python train.py --model="image embedding model" --num_classes=4 --lr_schedule="cosine"
Rows from block 3 of a small image embedding model, named by matrix and row number. Rows with one number belong to one channel. Each number is 200 + 20 x the weight over its row's rms, rounded and kept within 0 to 999. All counts start at 0.
After each channel's rows are labels from the 100 images, of 14976, where the channel reaches its highest value: "strongest on" is what is common among them. Only what is clearly more common there than usual is listed. The data: rendered solids tumbling over patterned floors.
# convs0: first 3x3 conv (model.blocks.3.convs.0.weight, 160x160x3x3, each kernel summed), inputs 0-79
# convs1: second 3x3 conv (model.blocks.3.convs.1.weight, 160x160x3x3, transposed, each kernel summed), outputs 0-79

convs0.145,212,196,204,223,213,204,180,201,197,183,198,214,184,203,184,189,212,182,193,226,192,190,217,172,209,188,184,204,200,217,177,207,214,158,186,201,194,230,252,214,185,203,196,160,193,205,184,205,187,213,198,213,229,202,209,188,183,204,199,220,208,161,206,191,230,172,203,238,224,176,201,201,192,207,206,200,190,223,221,250
convs1.145,193,192,215,192,226,210,204,205,187,221,187,200,199,199,195,223,180,159,206,221,190,181,213,167,202,187,175,207,224,201,173,211,186,185,204,193,193,167,195,175,220,228,206,175,198,209,216,205,193,200,228,201,183,197,191,186,219,191,194,178,190,185,252,184,204,176,177,214,198,211,219,205,232,214,205,226,210,201,203,168
strongest on: light from behind the scene; count: one

convs0.115,216,194,208,172,172,209,216,202,202,182,222,197,222,201,218,228,202,203,202,167,209,238,219,177,171,188,184,217,202,237,182,185,189,200,170,171,209,193,141,229,187,195,182,178,230,207,209,149,172,201,185,205,173,216,203,142,159,183,211,185,187,171,201,186,170,183,189,206,175,223,199,196,188,209,183,188,242,181,215,179
convs1.115,211,166,192,199,236,173,187,189,214,175,213,212,216,198,212,192,216,186,181,183,212,204,177,207,199,206,199,216,205,187,201,174,184,227,150,189,179,218,196,218,206,184,202,183,225,192,177,173,208,200,162,203,201,194,239,198,162,225,194,162,189,226,205,223,196,193,235,210,209,196,183,197,207,216,192,199,217,198,223,185
strongest on: light from the left

convs0.144,196,205,219,183,194,194,178,184,210,184,181,174,182,234,173,189,201,173,204,222,200,143,203,195,173,223,184,227,178,172,174,226,209,177,200,215,216,211,172,180,246,221,202,202,153,171,187,183,213,165,177,165,209,215,206,193,172,167,209,209,222,160,218,202,171,216,212,207,241,197,217,203,160,205,214,195,197,194,189,182
convs1.144,198,182,192,184,183,222,176,213,203,216,174,198,185,191,216,200,199,162,206,189,223,179,216,203,210,153,187,198,202,194,177,189,195,178,223,214,218,215,164,203,187,175,177,184,192,224,197,194,206,249,196,194,226,188,176,205,186,195,160,207,208,213,225,213,168,192,220,213,217,196,211,182,189,231,256,219,250,232,189,218
strongest on: light from behind the scene; count: one

convs0.66,191,202,210,225,191,183,204,175,210,222,206,224,178,210,193,170,206,180,226,173,194,191,191,211,189,211,182,182,214,198,146,161,213,149,212,200,191,182,186,183,199,224,204,272,200,201,213,207,202,228,180,213,226,217,207,203,218,216,207,223,239,217,221,200,152,219,174,205,223,184,215,216,194,201,220,171,201,193,198,230
convs1.66,189,197,197,209,196,204,199,199,230,193,206,178,215,198,207,185,188,176,244,211,172,188,233,193,209,191,154,178,186,213,148,209,212,180,234,189,218,192,185,197,179,196,177,164,209,196,147,197,190,204,221,169,201,194,208,159,173,189,196,162,175,196,201,208,221,219,207,211,202,214,202,207,193,169,228,195,218,245,197,243
strongest on: light from behind the scene; count: one

convs0.96,175,194,151,205,198,188,199,155,204,212,244,165,199,227,175,203,220,176,192,179,226,196,184,208,214,243,226,203,205,188,138,197,194,183,199,232,174,199,142,206,232,228,207,171,208,194,173,199,215,185,181,205,201,193,214,204,154,197,176,230,210,178,221,195,219,224,182,215,178,183,210,204,212,161,209,205,190,207,225,198
convs1.96,222,202,230,231,191,204,215,183,217,217,178,228,190,198,193,193,214,209,176,203,175,200,209,160,208,175,227,198,183,218,208,209,228,242,208,191,211,172,249,217,213,168,171,185,182,195,204,200,164,229,208,226,188,183,175,199,216,189,172,192,234,199,248,223,203,226,177,216,228,194,197,201,217,202,207,211,240,193,218,229
strongest on: light from behind the scene; count: one

convs0.37,181,176,179,163,204,206,197,216,189,222,224,179,206,241,187,200,229,200,220,211,208,183,195,214,257,194,206,201,197,183,188,194,211,207,202,218,196,204,209,222,156,228,193,131,205,190,196,174,179,183,216,194,212,193,200,183,185,197,186,182,222,195,227,200,205,222,153,213,229,180,208,185,211,208,221,229,211,170,224,234
convs1.37,196,208,194,213,223,190,195,227,207,210,199,217,182,192,180,219,176,193,182,217,204,200,174,220,230,214,214,214,199,193,254,159,214,178,191,205,235,233,180,193,196,210,181,198,202,227,204,204,153,228,175,192,211,207,172,147,198,175,197,199,162,192,205,168,174,178,223,207,163,199,184,199,221,214,227,235,234,204,170,185
strongest on: count: one; light from behind the scene

convs0.95,204,202,194,210,179,251,207,190,224,184,178,173,200,206,193,207,230,159,202,197,191,224,211,173,211,210,206,145,196,176,248,216,198,189,139,195,212,222,227,201,226,242,192,206,176,221,194,199,198,183,241,236,204,210,217,200,198,196,190,220,192,201,220,166,190,161,185,165,206,192,193,202,200,186,184,190,223,179,218,210
convs1.95,218,192,191,228,170,205,194,193,233,196,164,204,207,197,228,181,195,177,223,219,212,225,195,211,173,222,213,195,193,232,212,234,197,188,190,208,190,201,207,200,183,222,225,228,250,210,214,220,207,195,209,198,178,211,197,221,210,176,232,237,236,189,220,216,179,258,178,220,181,204,212,225,216,172,185,242,186,208,184,217
strongest on: light from the right

convs0.151,195,190,203,191,180,205,184,198,222,214,201,201,241,189,185,177,200,189,182,206,213,216,188,186,223,216,214,223,209,181,169,208,210,158,195,198,209,191,174,206,192,214,186,210,147,183,239,196,199,187,183,168,200,203,194,166,169,174,205,227,173,189,220,191,192,205,167,221,213,193,171,218,233,163,205,191,237,181,236,197
convs1.151,207,211,249,206,208,190,195,179,208,198,211,243,235,207,206,182,209,210,169,185,169,183,211,197,185,199,192,216,184,177,203,207,173,199,167,192,151,175,196,257,192,179,175,237,193,186,175,177,202,202,191,157,216,211,179,164,202,197,185,197,217,238,210,166,200,203,203,206,185,182,195,198,200,195,200,206,222,204,206,237
strongest on: light from behind the camera

convs0.72,197,199,179,169,195,203,234,197,184,204,212,189,165,208,212,192,256,210,190,206,208,193,196,200,191,204,213,150,188,174,199,197,186,205,211,193,188,193,191,173,210,208,256,169,195,216,237,255,250,206,164,241,192,208,210,183,189,201,223,212,211,209,202,225,211,199,211,205,190,192,185,194,200,186,188,214,202,243,159,176
convs1.72,176,178,188,231,208,208,238,218,218,185,182,143,195,193,176,212,181,225,206,204,224,205,203,201,229,208,179,205,189,199,209,194,203,203,215,228,223,226,234,203,201,190,206,191,203,175,210,174,157,197,179,203,187,190,176,209,203,184,197,195,192,208,195,177,188,213,214,245,198,180,165,219,185,188,252,243,196,216,203,206
strongest on: light from behind the scene; count: one

convs0.63,172,189,204,181,192,185,189,190,206,201,194,212,182,193,221,186,189,206,231,174,178,194,179,222,163,188,172,237,213,201,204,210,179,150,223,169,196,203,201,206,228,219,200,196,172,200,219,219,202,212,220,226,186,215,212,201,137,189,219,203,182,152,209,194,210,217,208,219,185,240,203,200,180,208,166,183,192,205,182,201
convs1.63,174,188,192,222,204,223,200,189,216,190,193,217,174,218,188,234,172,208,200,199,199,199,202,177,183,203,173,203,172,184,172,206,202,206,160,219,159,231,218,213,232,242,222,204,220,184,220,209,221,193,254,226,208,236,202,204,229,222,251,185,198,227,178,227,200,207,182,217,204,203,215,185,217,223,180,203,187,243,206,236
strongest on: light from the left; count: one

convs0.38,210,193,212,225,214,212,192,187,196,212,208,232,228,220,186,199,186,211,176,178,197,158,219,206,215,214,188,202,220,195,220,186,208,197,157,237,248,194,196,196,229,215,193,227,213,197,186,227,215,183,246,226,236,199,208,176,201,219,209,223,178,203,190,197,183,210,170,183,214,219,170,192,169,210,197,167,238,196,192,182
convs1.38,183,220,210,204,207,218,207,207,214,219,176,202,189,181,206,188,197,199,207,242,207,237,193,225,202,188,230,216,199,179,192,211,212,208,204,181,217,200,191,170,221,211,178,200,218,248,222,166,177,196,208,182,233,203,179,188,200,178,227,228,209,201,196,197,200,203,240,223,164,162,190,206,178,242,223,224,158,203,185,192
strongest on: light from behind the scene; count: one

convs0.58,191,195,187,188,212,194,230,201,198,211,204,209,218,176,202,195,200,171,206,144,216,234,212,198,209,219,217,168,204,189,182,202,203,158,216,182,207,183,165,217,187,215,208,218,245,178,213,188,215,192,203,178,183,225,164,235,191,196,205,178,201,203,172,177,213,225,155,180,171,188,211,173,175,204,208,186,216,171,239,202
convs1.58,216,210,181,210,190,210,206,178,209,192,190,193,193,176,218,197,194,149,197,189,181,199,196,203,209,201,237,186,223,219,156,206,204,188,175,202,189,181,209,221,197,193,212,184,209,208,162,198,211,214,209,199,203,184,227,154,157,206,185,192,195,199,235,219,174,198,204,194,210,244,218,193,201,209,206,186,216,211,212,206
strongest on: light from the right; count: one

convs0.80,234,218,218,181,208,203,201,234,213,185,190,192,196,179,164,216,217,189,201,157,219,218,223,187,199,188,197,160,195,194,208,178,205,177,195,215,217,220,216,219,196,229,223,241,210,180,179,193,207,225,177,211,190,234,254,169,199,214,233,184,228,210,210,167,171,164,198,185,238,200,195,198,228,172,197,198,190,190,259,208
convs1.80,196,196,194,204,203,208,200,178,211,208,184,190,233,174,232,211,169,178,206,213,213,235,212,211,179,215,230,236,170,196,216,194,211,226,218,227,187,213,190,182,190,221,195,225,224,245,230,228,195,200,219,211,189,221,201,249,171,203,188,250,242,201,232,209,224,193,196,203,214,232,207,218,193,198,194,227,174,197,207,197
strongest on: light from the left

convs0.104,201,175,183,187,211,203,168,188,222,197,219,225,198,211,218,200,199,227,213,208,181,174,203,197,208,207,206,185,215,224,188,171,224,197,204,209,186,178,188,209,219,209,180,171,176,159,194,187,177,193,196,214,182,208,246,196,212,188,198,204,204,173,177,177,162,194,205,202,174,177,233,169,179,177,211,183,176,246,180,156
convs1.104,204,224,226,198,220,225,226,213,239,224,225,202,200,192,202,213,210,209,219,191,225,180,202,174,219,213,223,219,191,172,206,175,239,199,224,228,223,193,247,186,205,208,196,188,209,203,187,179,179,197,194,220,201,183,209,183,216,199,207,183,219,192,260,199,211,215,162,211,205,191,211,234,209,197,209,212,239,221,252,208
strongest on: light from behind the camera; count: one

convs0.28,171,203,166,207,217,154,190,189,215,190,207,206,206,212,187,214,176,201,237,193,197,160,220,193,172,215,243,206,207,195,195,227,225,221,194,198,223,199,183,222,213,232,200,180,194,189,234,176,226,156,213,197,218,223,194,159,225,167,211,212,188,188,160,197,204,210,207,185,170,214,179,188,184,238,208,163,205,207,186,157
convs1.28,196,206,193,191,203,213,224,236,195,189,202,217,200,169,185,217,198,242,202,213,191,170,213,214,206,195,172,191,208,187,183,183,183,205,231,182,215,155,196,178,234,223,198,213,184,192,163,177,159,231,215,211,206,211,190,202,192,218,213,182,195,219,195,196,184,219,226,254,187,162,208,192,225,228,210,181,191,218,199,177
strongest on: light from the right; count: one

convs0.78,142,205,170,140,208,232,221,181,172,198,210,195,236,204,155,186,216,211,227,213,200,213,214,189,199,216,201,162,232,185,156,208,196,188,167,195,185,170,191,168,214,229,263,187,186,196,240,217,219,176,202,198,209,231,210,170,207,206,207,212,206,174,174,222,202,215,157,195,177,162,185,205,170,197,212,179,205,207,215,229
convs1.78,212,228,210,226,184,213,199,181,247,172,212,213,205,221,203,189,214,207,223,149,219,178,211,190,228,225,201,188,179,215,170,201,177,183,204,198,231,188,212,249,196,215,179,189,207,195,198,207,156,190,160,208,204,192,215,199,208,178,169,203,221,195,229,188,227,209,231,237,185,212,200,200,230,188,195,235,210,216,242,235
strongest on: light from behind the scene; count: one

convs0.127,197,199,169,212,234,237,198,196,221,181,202,208,183,197,205,223,215,213,208,194,197,178,206,204,203,204,194,207,203,187,123,212,201,162,144,217,182,192,182,228,255,185,197,214,222,213,187,202,167,194,176,201,180,210,251,202,159,193,199,189,251,230,208,197,236,210,213,226,225,222,210,208,200,215,202,229,206,187,213,186
convs1.127,207,202,204,229,209,235,250,200,208,205,194,200,234,225,212,214,204,221,216,219,176,209,193,221,228,190,231,195,175,191,269,165,186,193,177,178,205,206,227,205,169,193,224,236,214,233,190,226,233,205,167,221,187,201,226,200,204,214,211,213,204,218,180,208,210,188,227,224,196,197,200,224,219,214,213,172,177,198,236,212
strongest on: light from behind the scene; count: one

convs0.68,190,193,221,178,179,217,207,185,195,183,208,188,224,179,213,205,236,161,194,178,184,193,199,188,186,205,201,213,216,220,159,201,207,162,210,205,196,207,156,220,186,212,199,164,191,229,182,212,193,201,156,192,168,208,178,197,165,199,179,196,217,245,199,196,194,238,202,232,201,196,194,210,243,185,205,192,220,180,248,187
convs1.68,217,236,191,201,209,219,241,196,228,213,202,215,197,188,207,168,223,189,192,211,218,195,185,206,201,187,208,208,146,202,182,201,220,215,182,179,164,183,242,241,203,208,199,198,188,188,211,178,215,194,217,188,180,193,202,197,180,231,170,169,215,229,195,214,227,185,240,198,212,232,181,224,224,188,199,194,217,152,238,187
strongest on: light from the left; count: one

convs0.152,192,188,210,171,212,219,199,198,209,201,167,131,170,188,187,213,203,227,191,186,197,172,207,163,179,198,172,199,202,201,180,189,176,182,184,208,225,203,163,210,240,200,196,204,209,208,185,197,183,216,184,159,205,236,210,178,132,204,207,212,207,170,219,199,167,242,209,215,173,218,206,181,186,189,161,203,187,185,208,204
convs1.152,169,174,213,178,237,193,234,186,216,182,201,198,176,222,207,222,196,197,195,167,198,199,196,212,163,199,192,213,202,179,213,191,204,213,176,214,168,213,214,201,174,210,208,248,214,203,192,218,210,198,205,176,227,185,239,208,186,210,218,194,200,234,174,209,196,189,190,184,240,211,220,209,179,218,198,176,191,187,214,208
strongest on: light from the left; count: one

convs0.122,184,173,175,217,202,173,181,192,196,209,198,179,184,212,191,204,202,208,222,177,182,159,178,201,212,181,188,198,181,193,199,245,188,203,173,179,209,190,184,187,202,193,195,245,219,205,215,208,197,182,252,217,203,208,249,203,219,207,199,225,199,211,209,211,141,201,213,208,209,209,211,208,208,239,206,201,212,188,179,182
convs1.122,200,210,200,226,207,217,190,216,201,205,196,180,203,176,198,220,166,179,197,215,209,187,180,221,192,199,176,178,212,198,189,188,202,144,198,179,231,183,150,187,219,252,244,192,190,222,184,223,226,221,194,200,226,231,205,191,227,187,206,210,205,172,178,252,229,198,228,192,192,217,224,191,203,218,194,214,223,220,201,186
strongest on: count: one

convs0.120,225,199,173,169,244,193,212,200,222,179,198,210,235,200,192,195,203,182,185,216,203,195,226,200,185,196,210,234,215,223,178,200,185,188,173,176,192,182,172,201,166,217,196,211,205,198,190,248,203,205,135,198,170,196,172,191,202,190,182,194,225,194,184,150,186,203,189,189,172,164,192,209,214,213,189,211,165,204,223,201
convs1.120,240,201,181,173,198,199,207,150,200,209,202,219,186,205,181,179,216,186,188,188,213,166,185,181,184,190,216,227,210,198,177,218,205,190,235,182,169,187,225,213,209,174,177,220,196,174,183,173,157,202,221,189,206,185,179,183,186,218,204,176,180,250,239,228,187,186,179,222,163,210,195,189,203,190,193,180,176,233,231,182
strongest on: light from the right

convs0.88,225,215,194,199,185,220,199,200,225,158,173,250,235,193,209,216,240,167,188,216,211,214,205,171,218,225,219,175,209,205,204,212,186,200,175,226,186,188,180,196,194,224,177,158,156,182,202,173,186,165,214,218,185,201,226,171,186,155,201,184,210,182,184,155,162,191,142,200,173,192,197,212,201,201,186,196,196,176,238,179
convs1.88,197,206,179,230,200,217,214,191,236,200,206,161,232,202,184,194,210,222,218,202,208,189,189,206,163,209,221,198,183,211,206,183,195,207,181,202,205,173,194,198,205,220,216,181,168,194,173,206,205,177,176,195,192,219,204,153,193,210,219,202,232,240,216,220,189,214,169,183,211,214,188,209,195,208,195,188,207,206,203,241
strongest on: light from the right; count: one

convs0.13,151,191,204,226,199,170,205,181,187,208,210,229,194,192,176,196,175,191,202,228,170,161,244,211,215,207,176,170,181,164,199,217,193,134,202,185,196,194,179,206,242,252,183,222,187,198,196,219,230,205,202,239,219,219,186,206,182,157,230,195,227,195,185,186,218,200,224,204,217,199,227,198,188,169,191,189,195,177,215,221
convs1.13,201,199,195,209,202,179,212,205,158,214,199,204,168,192,187,189,215,231,215,200,196,234,219,216,216,182,204,218,181,209,207,180,202,215,244,198,193,222,197,190,205,191,186,192,267,224,211,215,195,213,247,227,185,187,207,213,197,259,201,199,204,165,198,193,180,174,174,196,213,185,216,193,189,210,195,230,183,200,222,179
strongest on: light from behind the scene; count: one

convs0.85,198,217,236,168,202,163,170,197,194,186,193,206,176,207,173,210,196,188,205,205,201,205,206,200,203,187,199,208,194,206,179,234,186,212,187,202,201,225,186,213,197,212,219,191,168,218,172,217,200,186,171,232,177,197,237,186,182,205,195,228,214,156,191,191,177,168,197,183,224,173,183,195,181,214,195,185,169,205,220,163
convs1.85,204,212,180,200,203,213,187,213,191,212,203,215,224,206,195,195,207,202,215,242,217,226,173,158,182,181,176,186,193,178,179,186,224,200,209,220,207,224,195,194,180,186,188,198,180,181,203,201,213,213,184,212,181,154,200,188,154,182,182,170,198,223,153,207,175,173,188,171,174,197,171,217,163,153,215,228,204,180,191,178
strongest on: light from the right; count: one

convs0.106,195,184,165,196,209,194,197,185,211,194,221,233,201,194,179,198,203,192,195,211,166,214,207,194,191,178,219,194,170,186,194,187,194,210,203,189,194,192,214,231,235,233,189,221,225,196,195,214,219,197,228,207,238,224,236,208,184,206,225,183,235,197,192,193,198,220,211,196,216,177,193,245,186,202,187,153,219,187,198,188
convs1.106,192,201,190,202,210,215,201,182,202,210,233,203,226,175,205,194,183,184,167,189,199,178,212,202,160,195,219,190,213,207,204,165,173,218,171,196,195,210,201,173,180,240,228,240,188,209,167,201,199,198,217,199,208,199,208,225,207,205,215,184,206,229,184,218,233,233,193,203,195,210,203,189,172,204,188,190,180,185,225,208
strongest on: light from the left; count: one

convs0.9,179,177,179,209,209,157,195,202,215,195,191,203,196,184,175,194,204,221,193,180,224,198,222,215,238,218,170,168,185,189,205,190,205,185,176,192,196,178,182,214,218,235,180,229,187,187,200,178,173,201,204,216,224,203,258,169,223,185,201,198,194,201,192,232,191,213,205,193,223,220,214,230,194,256,194,208,223,196,186,203
convs1.9,188,195,212,265,196,226,203,186,190,200,226,176,192,205,232,166,186,203,198,202,195,195,186,200,179,200,195,189,198,169,203,232,182,200,218,191,218,208,187,146,195,232,226,227,223,187,161,184,218,200,196,215,195,203,205,190,208,212,222,215,164,204,232,185,171,206,228,230,191,192,226,255,209,203,189,209,214,239,218,212
strongest on: light from behind the scene; count: one

convs0.56,210,216,177,159,198,140,192,199,197,189,214,211,220,201,192,212,179,171,196,173,216,194,226,194,178,209,235,236,214,208,189,162,194,191,194,236,215,190,230,179,221,188,182,171,205,179,181,204,217,180,238,216,168,217,216,162,194,221,209,195,197,190,227,214,188,222,196,200,203,215,208,196,190,234,180,160,201,258,199,186
convs1.56,214,201,189,179,198,212,161,173,221,200,203,222,233,222,207,192,210,198,201,217,208,183,197,214,184,196,191,186,174,180,199,189,182,213,247,233,231,197,189,205,230,218,186,207,190,198,201,173,197,208,237,209,213,165,175,230,183,191,224,187,252,218,220,212,198,186,230,206,189,202,195,176,209,197,205,184,233,186,217,225
strongest on: light from the right

convs0.86,224,188,227,186,204,221,226,182,213,227,223,212,165,197,204,190,218,202,204,176,191,178,181,173,192,193,146,160,187,182,177,181,179,147,183,169,159,193,221,205,185,221,203,198,202,224,197,203,212,205,239,175,199,215,177,156,192,227,198,230,211,155,208,218,229,196,182,204,208,203,203,220,192,183,185,189,210,178,247,236
convs1.86,195,195,215,212,215,215,185,208,186,212,190,208,218,213,213,200,158,186,199,185,184,225,194,190,205,214,201,188,201,210,180,171,227,198,188,190,236,202,166,225,165,182,198,178,225,148,216,185,171,204,220,196,191,178,230,187,183,174,178,185,189,193,216,218,191,183,180,186,179,199,238,183,218,193,228,205,235,198,177,203
strongest on: light from behind the scene

convs0.65,228,180,239,189,221,191,226,199,190,232,212,200,206,166,236,180,244,215,192,205,193,202,183,198,208,202,208,177,199,186,207,189,220,182,206,202,193,203,211,192,194,208,211,133,165,207,173,201,191,186,162,206,211,191,210,211,159,199,179,195,183,228,190,187,195,237,176,220,196,202,203,216,208,244,212,200,192,219,250,230
convs1.65,221,226,237,211,234,217,213,188,190,205,179,174,190,228,225,191,184,194,210,200,218,188,181,191,186,176,205,185,184,213,166,242,181,207,236,195,184,183,250,231,176,173,195,213,209,189,215,201,216,254,222,185,195,183,211,196,197,163,160,166,200,176,229,199,225,184,190,211,236,223,217,187,233,196,189,199,243,187,191,187
strongest on: light from behind the scene; count: one

convs0.18,183,181,212,193,161,198,210,200,201,223,212,194,199,216,203,202,178,169,183,185,227,169,231,209,218,194,165,209,213,174,202,226,194,173,190,251,195,197,197,182,187,199,170,235,190,198,191,170,182,229,189,174,212,201,185,192,166,201,182,217,189,196,178,228,127,216,195,211,166,189,188,188,198,176,219,236,199,196,172,176
convs1.18,159,200,185,224,192,199,193,192,205,183,161,201,176,185,202,210,186,206,229,212,174,217,235,232,199,203,214,216,168,192,173,169,194,206,231,222,175,213,200,165,205,182,200,156,225,245,213,214,220,208,278,209,187,203,195,194,203,214,181,210,173,192,200,187,174,170,197,189,187,191,213,185,220,184,203,180,231,222,173,186
strongest on: light from the left; count: one

convs0.146,194,186,226,211,193,143,195,186,197,195,209,207,175,227,177,171,183,220,212,164,207,214,213,220,208,191,148,205,199,201,168,226,172,191,167,221,183,171,218,169,179,226,203,182,153,198,164,203,194,171,174,202,194,210,209,164,192,176,207,210,201,184,218,190,200,206,182,171,197,206,201,208,183,180,188,181,193,188,175,221
convs1.146,194,201,227,214,205,193,189,201,183,196,179,183,187,215,177,189,209,198,184,182,194,212,214,194,197,215,190,187,197,184,171,251,231,165,176,225,214,220,183,199,238,170,208,200,226,222,216,219,192,221,224,202,203,209,199,233,190,198,207,191,206,208,226,161,187,229,209,202,198,252,214,199,186,189,201,201,216,177,161,240
strongest on: light from behind the scene; count: one

convs0.90,191,201,196,158,186,200,198,199,207,186,219,196,200,216,195,193,178,186,225,207,191,216,200,189,180,215,201,239,191,230,177,202,210,204,215,207,198,207,240,182,190,193,171,218,178,201,172,222,198,266,190,215,188,186,247,227,167,229,178,224,187,183,221,204,178,176,183,195,182,179,201,161,179,183,202,203,165,197,196,119
convs1.90,167,183,166,184,218,226,183,188,186,177,225,200,182,221,174,160,220,210,214,201,219,180,207,201,220,216,187,231,188,216,208,194,205,234,164,180,176,220,229,224,183,174,167,188,198,188,188,187,185,187,200,177,190,183,183,212,169,184,193,178,211,214,215,202,216,199,218,245,190,219,205,195,210,181,175,205,164,160,228,212
strongest on: light from behind the camera; count: one